{
  "norm": "rmsnorm",
  "norm_position": "pre",
  "optimizer": "ademamix"
}
Rows from block 3 of a small autoregressive pixel model, named by matrix and row number. Rows with one number belong to one neuron. Each number is 128 + 24 x the weight over its row's rms, rounded and kept within 0 to 255. All counts start at 0. After the name is the row's rms in percent of the matrix's.
Before each neuron's rows are labels from the 100 images, of 14976, where the neuron reaches its highest value: "top examples" is what is common among them. Only what is clearly more common there than usual is listed. The data: drawings of small networks of dots and links. In brackets: how many of the 100.
# fc1: MLP up (model.blocks.3.mlp.fc1.weight, 1920x320), inputs 160-319
# fc2: MLP down (model.blocks.3.mlp.fc2.weight, 320x1920, transposed), outputs 160-319

top examples: green dots (25); white dots (25)
fc1.448 090 [110 132 143 109 100 118 141 153 134  58 137 135  97  96  96 110 129 122  90 116 139 114 132 133 174 173  99 125  75 116 150 133 153 130  87 154 157 134 137 148 160 113  95 127 160 136 127 155 110 170 156 141 105 135 124 153 116 162  80 124 135 135 171 116 100 161 115 103 130 165 110 124 113 117  84 149 112 167 123 120 151 131  80 115 110  92 121  91 138 162 121 155 129 114 153 160 126 163 150 100 152 136 120 163  99 109 124 101 113 149 117 135 155 120 128 127 159  98 130 149 127 138 103 113  68 149 124 153 122  91 107 136 114 162 119 180 123 139 112 121 124 122 181 146  88 107  93 105 123 139 147 113  93 100 135 139 156 116 116  90]
fc2.448 037 [132 116 127 145  69 157 127 126 139 106 145 149 115 152 115 108 134 130 115 111  86 160 130 111 105 126  90 114 123 115 107 130 157 141 109 112 108 136 149 158 108 140 144 144 134  98 146 147 106 101 143 116 118 106 128 158 173 118 115 143 114 165 135 122 118 140 128 172 104 111 134 140 142 110  91 177 103 116 125 134 133 115 101 111  91 132 126 156 150 121 109 188 146 140 101 147 102 100 134  79 131 154 109 116 102 101 119 153 140 119 160 102 128 102  96 105 165 129 128 135 103 119 135  86 161 164 161 173 126 129 145  79 124 130 109 159 132 117  78 139 179 131 152 124 142 112 113 157 111 125 148 179 154 126 121 166 161 145 142  95]

top examples: teal dots (40); brown dots (26)
fc1.555 075 [111 132 115 119 143 129 154 148 122 134 100 108 179  89 135 110 133 108 101 128  93 122 114 132  82  61 107 170  86 106  74 124 148 132 160 126 121 118 136  63 124  99 135 150 126  72 129  94  79 107 110 154 125 128 129 101 124  80 143 146 138 119 104 121 108 115 116 107 109 142 184 109 125 127 108  78 123 148 114 144 138 115 152 121 167 150 125 124 118 114 117 125 132 161 117 137 177 157 155 177 135 106  95 130 141 139  96 143  94  92 155  89  77  94 136 102  95 145 120 121 121 156 128  99 112 124 119  92 109 113  91 113 152 119 131 150 137 134 134 143 156 125 163 101 139 120 113 150 139 138  86 121 126  88 141 143 133 159 114 172]
fc2.555 059 [ 59 112 116 104  85 106 154 135 119 129 153 113 158  97 146 149 148 135  90 181 169  91 118 161 109 116 144 155 126  84 114 111 180 140 131 125 138 135 154 135 151 120 138 133 123 114 140 105 123 115 108 135 118 138 116 120 135 165 129 146 147 136  93 129 134 147  79 111 103 138 135 122 155  78 113 124 136 143  96 103  81 160 130 122 120 129 154 144 155 166 183 152 140 107  88 126 102 118 110 135 153 110 158 123 146  82 152 103 157 150 110 170 119 114 116 108 120 127 105 125 122 100 148 115 146 108 173 131 139 121 215 140 165 143 126 142 139 123 147 133 162 142 147 132 126 102 119 166 135 137 113 113  98  89 101 118  76 150 128 114]

top examples: teal dots (47); orange dots (38)
fc1.20 069 [119 132 168  92 118 105 109 131 109 105 114 130 129  83 135 123 149 152 115 136 111 123 117 127 126 142 119 114  66 125 104 117 132 114 164 145  89 144 122 156 133 116 108 147 148 103 137  90 115 127 119  97 130 141 125 158 103  95 112  91 119 146 167 119 145 134 139 115  54 158 115 106 111 103 125 117 146  87 164 145 156 106 104 156 147 144 112 107  99  80 119 124 113 109 158 130  86 135 143  98  90 159 150 135 114 148  92 128 110  90 143 115 135  98 158 143 159 152 121 110 130 140 114 132 138 191  77 131 144 123 143 131 146 163  81 110 157 184 123 110  97 141 152 137 102  66 143 140 123 160 123 104 103  76 100 148 148 116  77 136]
fc2.20 032 [127 115 127 123 142 148 128 160 151  88 161 124 121 124 142 113 156 180 104  77 110  92 111 150  95 107 134 165 119 173 118 116 114 139 147 122 130 134 135 168 118 112 138 119 137 135 110  97 126 107 108 113 104 155 106  97  94 129  93  83 132  64 127 148 165 127 153 115 180 157 174 137  77 128 182  94  94  76 154 127 163 117  91 153 128 149 104 116 120 155 119  77 124 159 165 114 122 195 160 137 141 133 109  80 133 146  89 174 139 130 103 119 129  83 168 148 137  61 119 113 132 147 144 146 138 116 128 114 152 161 140 136 135 131 132 104 137 147 187 149 120 148 123 148 147  88 117  83 103 148 137  97 110 160 125 121 151  97  94 145]

top examples: teal dots (52); complete (32); green dots (27)
fc1.509 113 [135 112 142 156 148 171 161  88 109 133 143 140 114 175 133 113 108 116 121 123 106 142  97 142 152 121 124 127 163  93 127 110 136 108 119 117 126 116  78 159 101 116 202 144 135 146 138 139 180 119 137 108 149 149 149  91 129 125  87 129 111 138 102 150 135 133 123 114 225 135 116 152 158 159 131 119 104 115 126 172 149 181  96 168 152 165  98 147 106 151 151  95 141 128 126 101 118 141 163 157 129 122 127  80 121 121 131 111  97 102 138 146 113 126 108 111 128 135 126 150  93 138 102 163 175 105 141 132 119 125 123  84 115 147 104  82 148 123 151 171 140 108  98 142 147 127 152 120 128 110 122 126 141 196 123  98 127 145 101 142]
fc2.509 051 [ 60 128 104 122 130 118 118 126 138 106 112 148 173 134 130 113 166 144 143 146  63 103 153 107  79 117 133 118 139 177 101  88  64 159 152 133 113 110 102 115 140 113 114  93 164  90 126 122 149 134 109 138 158 112 149 118 153 124 128 123 129 133 117 148 166 151 162 110 118 141 208 105 127 106 160 102  89 158 161 134 187 158 132 127 146 135  96 143 146 158 129  92  93 125 145 134 179 141 148 121 113 122 134 124 147 147 131 134 141 146 152 157  98 162 110 104 153 149 130  98 137 131 143 155 146 124 149 131 135 139 103 177 155 141 152 107 144 143 159 150 142  91 111 153 101 111  89 126 124 134 121 116 145 112  90  86 112  99 140  99]

top examples: green dots (67); complete (41); brown dots (27)
fc1.626 093 [126 109 154 138 181 148 125  90 155  91 116 160 143 148 134 127 157 128 148 131 101 129 115 120 110 160 145 117 118 115 127 109 121 120 107  82 136 122 126 164  97 152 193 142 130 142 168 149 159 116 113 126 128  73 186 148 155 138 102 135 103 136 124 161 148 123 101 159 202 146 141 150 134 146 144  72 116 117 123 139 110 144  96 127 107 143 125 105 109 141 115 121 160 103 118 123 120 140 141 101 108 132 102 114 128 130 122 116  87 108 168 156 132 120 126 147 109 159 122 135 115 140 107 121 150 135 135 152 149 139 143 132 113 116 101 103 163 111 148 126 128 107 120 120 157  95 156 114 132 100 152 124 141 166 139 159 108 132 116 122]
fc2.626 026 [161  97 141 108 114 144 144  88  96 137  95 158  99 146  92 107 123 161 166 101 122 153 141 138 128 112 151 170 134 133 144  96 133 122 114 169 123 125 131 169 105 141 166 129 101 124 121 123 135 143 166 164 148  93 126 143 133 115 131  97 111 137 173 104 135  70 141 127 154  94 127 139 158 106 119 127 125  75  82 101 155 115 146 131  78 152 139 145 146 142 120 122 142 156  91 122 137 139 163 149 127 127  86 133 160 135 114 140 106 109 133 118  78 129 136 173 123 126 163 152 127 143 136 143 157 146 142 146 138 104 106 110 152 135 141 114 107 167 119 124 166 148 139 132 121 126 148 124 102 152 135 120 134 136 173 127 167 113  82  91]

top examples: teal dots (26)
fc1.672 092 [122 161 141 116 150 123  99 184 102 115 118 107 180 108 149 149 140 131 117 144 140 139  92  90 104 163 142 144 158 127 105 118 109 107 118 158 159 123 146  81 130 102  81  98 110 119 147  95  63 111 107 130 119 129 104 151 161 111 147 107 144 136 148 102 143 147 126 136  42 152  96  91 127 129 113 146 151 158 134 123 120 136 142 163 157  96 129 116  97  92  85 118 114 133 124 141 110 111 107 149 125 144 170 147 137 101 137 132 182 152 116  86 137 143 155 117 135 117 135 154 147 123 120 136  82 191  97 125 119 115 132 110 128 161 142 166 118 158 108  69  81 150 144 142 108 129 100 173 127 193 123  93 159 132 120 123 116 125 158  72]
fc2.672 029 [104 140 125  88  98 142 130 119 137 152 147 100  91 138 158 123 133 176 182 113 131  85 124 125 131 126 132 101 154 139  70 171 151 119 139 101 138  90 138 140  95 126 159  93 103  80 145  74 101  95 127 139 132 147  98 119 131 169 158 124 142 128  77  94 112 154 164 120 135 109 141 131 109 127 110 157 135  99 139 100 135 143 127 161 154 162 126 128 113 130 137 102 135 174 151 157 100 115 133 155 112 124  74 143 175 149 118 120 128 150 117 121 132 122 131 144 142  90 128  88 128 102 125 171 188  86 153 128 131 134 104 168 140 114  88  96 137 137 151 177  90 103  88  96 142 167 117 140 134 141 129 158 136 109 104 123 116  78 115 149]

top examples: teal dots (96)
fc1.322 078 [121 106 148 136 134 141 138 115 138 107 122 124 140 101 117 102 145 141 122 149 150  87 153 123 112  91 135 145 130 117 155 106 125 121 128 112 129 136 115 164 114 125 105 152 161 133 124 153 112  95 113 146 106 151 128  95 147 151  97  93 111 137 150 101 161 135 130 153 115 150 108 152 162 153 103 139 151 131 109 120 139 105 105 153 135 123  91 140 123 130 106 120 123  89 126 141  94 169 126 110 148 153  89 159 136 154  91 131 152 116 111 160 135 125 155  93 128 163 135 137 112 134 123 132 124 158 129 116 104  88 165 162 134 121 126 132 122 115 136 117 137  99 167 154  89 124 153 159 108 148 127 135 143 111  74 138 158 121  71 104]
fc2.322 031 [150 149 168 149 142 118 143 120 145 128  85 139 152 115 117 129 110 203 146 123 125 165 128  87 109 114 126 137 117 162 123 110 110  82 139  99  84 147 109 138 117 104 134 116 126 125  95 112 110  88 137 122  86 129 130  69 128 112 113 129 105 149 115 110 134  91  88 176 124 131 138 151 136 106 123  64 108 110 136 112 151 105 183 147 104 152 106 115 154 143 109 123 107 157 142 133  33 125 153 162 156 135 153 118 144 126 182 139 156 117 140 148  75 130 123 148 119 153 105 172 139 101 150 160 177 144 136 139 149 110 181  85 140 140 150 136 118 102 134 141 156 134 106  93  83 127 139  92  90 131 138  84 137 134 131 159 123 146 133 139]

top examples: teal dots (97)
fc1.262 074 [ 88 138 139 155 109 160  90 140 168 134 121 134 121 138 150 115 155 193  94 114 127 148 126  96 141 136 150 151 147 120 113 165  90 123 106 137 146 103 127 126 139  90 148 112 146 117  97 139 133 149 166 147 142 159 115 148 116 147 118 104 120 132 173 108 140 138 147 120  85 136 149 160 143 146  88  87 134 125  96 128 185  82 130 123 120 127 104 109 157 143  90 117 124 158 156 116 111 156 141 149  76 120  77 183 134 127  77 157 175 108 119 149 134 139  98 161  90 110 132  68 135 145 120 148 137 147  91 168 149 130 131 165 134 117 103 135 129 146 135 123 120 126 115 147 128 112 104 126 127 175 119 114 149  99  93 179 155 125 141 106]
fc2.262 043 [135 118 140 153  97 145 142 141 152  99 163 141 160 156 129 128 178 127  74 107 116 127 148 116 108 154 183 146 116 113 156 120 130 122 123 107 161 159 105 122 156 106 106 143 178 153 124 126 128 146 150 101 129 132 151 164  87 146 127 136 156 113  94 139 152 108 118 184 135 128 170 114 145 142 150 131 146 164 146 123  94 169  90 158 167 105 132 104 106 115 135 102 114 131 130 116  88 179 124 132 127 118 138 147 121 128 137 149 164 145 158 123 108 122 113  71 103  68 115 121 117 121 138 142 131 154 172  96 160 114 101 167 117 163 129 114 110 102 153 125 181 108 119 166 106 154  99 106 136  63 138 114 135 130 100 125 117 138 182  94]

top examples: purple dots (56)
fc1.467 067 [121 114 126 152 128 138 113 158 143 157 124 140  92 102 195 132 139 125 124 116 155 157 138 134 131 126 132 126 140 146 135  75 106 172 147 106 126 156 136 148 151  76 125 128 123 124 114 103 157 146 126 119 146 135 100 132 152 119 123 122 135 138 131 164 117 141 145 118 153 126 121 138 136 122 132 137 104 116 103 118 123 147 123 158 126 172 134 150 116 152 183 119 114 103 136 108 144 131 144 156  65 133 137 159 120 134 128 113  99 149 158 151 128 117 129 132 164 131 112  93 153 109 121 135 144  76 148  94 155 160 152 126 107  76 124  97 130 147 126 150  96 118  78  81 147 145 156 139 144 140 172 129 134 117 124  93  99 119 122 152]
fc2.467 021 [177 168 135 171 124 123  99 135 152 140 109 122 134 174 171 155  79 136  97 106 123 174 121 119 160 168 138  95 150 164 146 106 110 137 111 106 143 182 103 119 136 108 113 149  96 156 108 119 116 113 142  95 155 104 119 149 140 131 152 162 147 146 119 129  85 108 162 170 114  95 140 142 127 151 132 107  96 105 131 134 151 140 176 136 129 142  72 142 149 137 109 122  80 125 143 112 146 114 114 150 105 167 100 107 149 126 126  91 123 104 147 111 135 113 116 167 127 179 148 170 135  87 159 101 141  99 106 106 136 128 138 113 131 132 126 121 141 119 127 118 197 149 104 135 122 153 151  72 161 100 152 150 133 157 128 166 132 134 135 128]

top examples: green dots (25)
fc1.132 084 [124 109 114 115 121 160 153 110 146  90 118 145 130 153 136  97 175 114 163 142 119 132 133 118 129 157 110 126 144 114 143 127 123 102  69 111 113 125 120 182 107 140 107 160 166 140 121 168 142 159 150 140 121 104 174 140 109 144 102  97  67 119 146 128 114 121 119  98 209 119 145 109 111 140 115 166 136 123 137 148 171 123  99  87 130 136 106 105 133 143 123 134 123 119 137 133 121 169 173  77 113 114 119 113 154 133 116 132 143  87 150 104 131 104 138 112 142 139 137 126 129 183  88 116  78 112 107 148 137 125 135 133 129 130 115 162 153 123 118 139 126 129 182 129 136  87 152  94 140  95 117 129  95 125 143 159 165 127 131  74]
fc2.132 061 [170 122 103 139 183 138 132 112 132 111 142 130  99 149 136 124 150 150 142 106 123  97 165 142 119  97 147 128 138 179  93 176  44 146  97 129 144 144 122 127 147 123 103 125 132 106 141 117 145 184 146  97 141 108 104 127 140 104 156 117 149  95 157 105 146 110 178 127 152  79 131 107 136 127 117  86 134 104 146 123 136 130 150 138 153 137  95 141 124 121 121 136  95 140 143 123 130 174 146 125 124 109  99 175 111 172  66 103 154 106 126 141 144  78 112 120 110 126 110 105 118 140 106 125 161 158  81 154 133  88 115 161 139 119 135 104 129 154 154 131 114 135 109 122 134 115 150 103 108 101 136  93 136 180 109 155 139 114 124 159]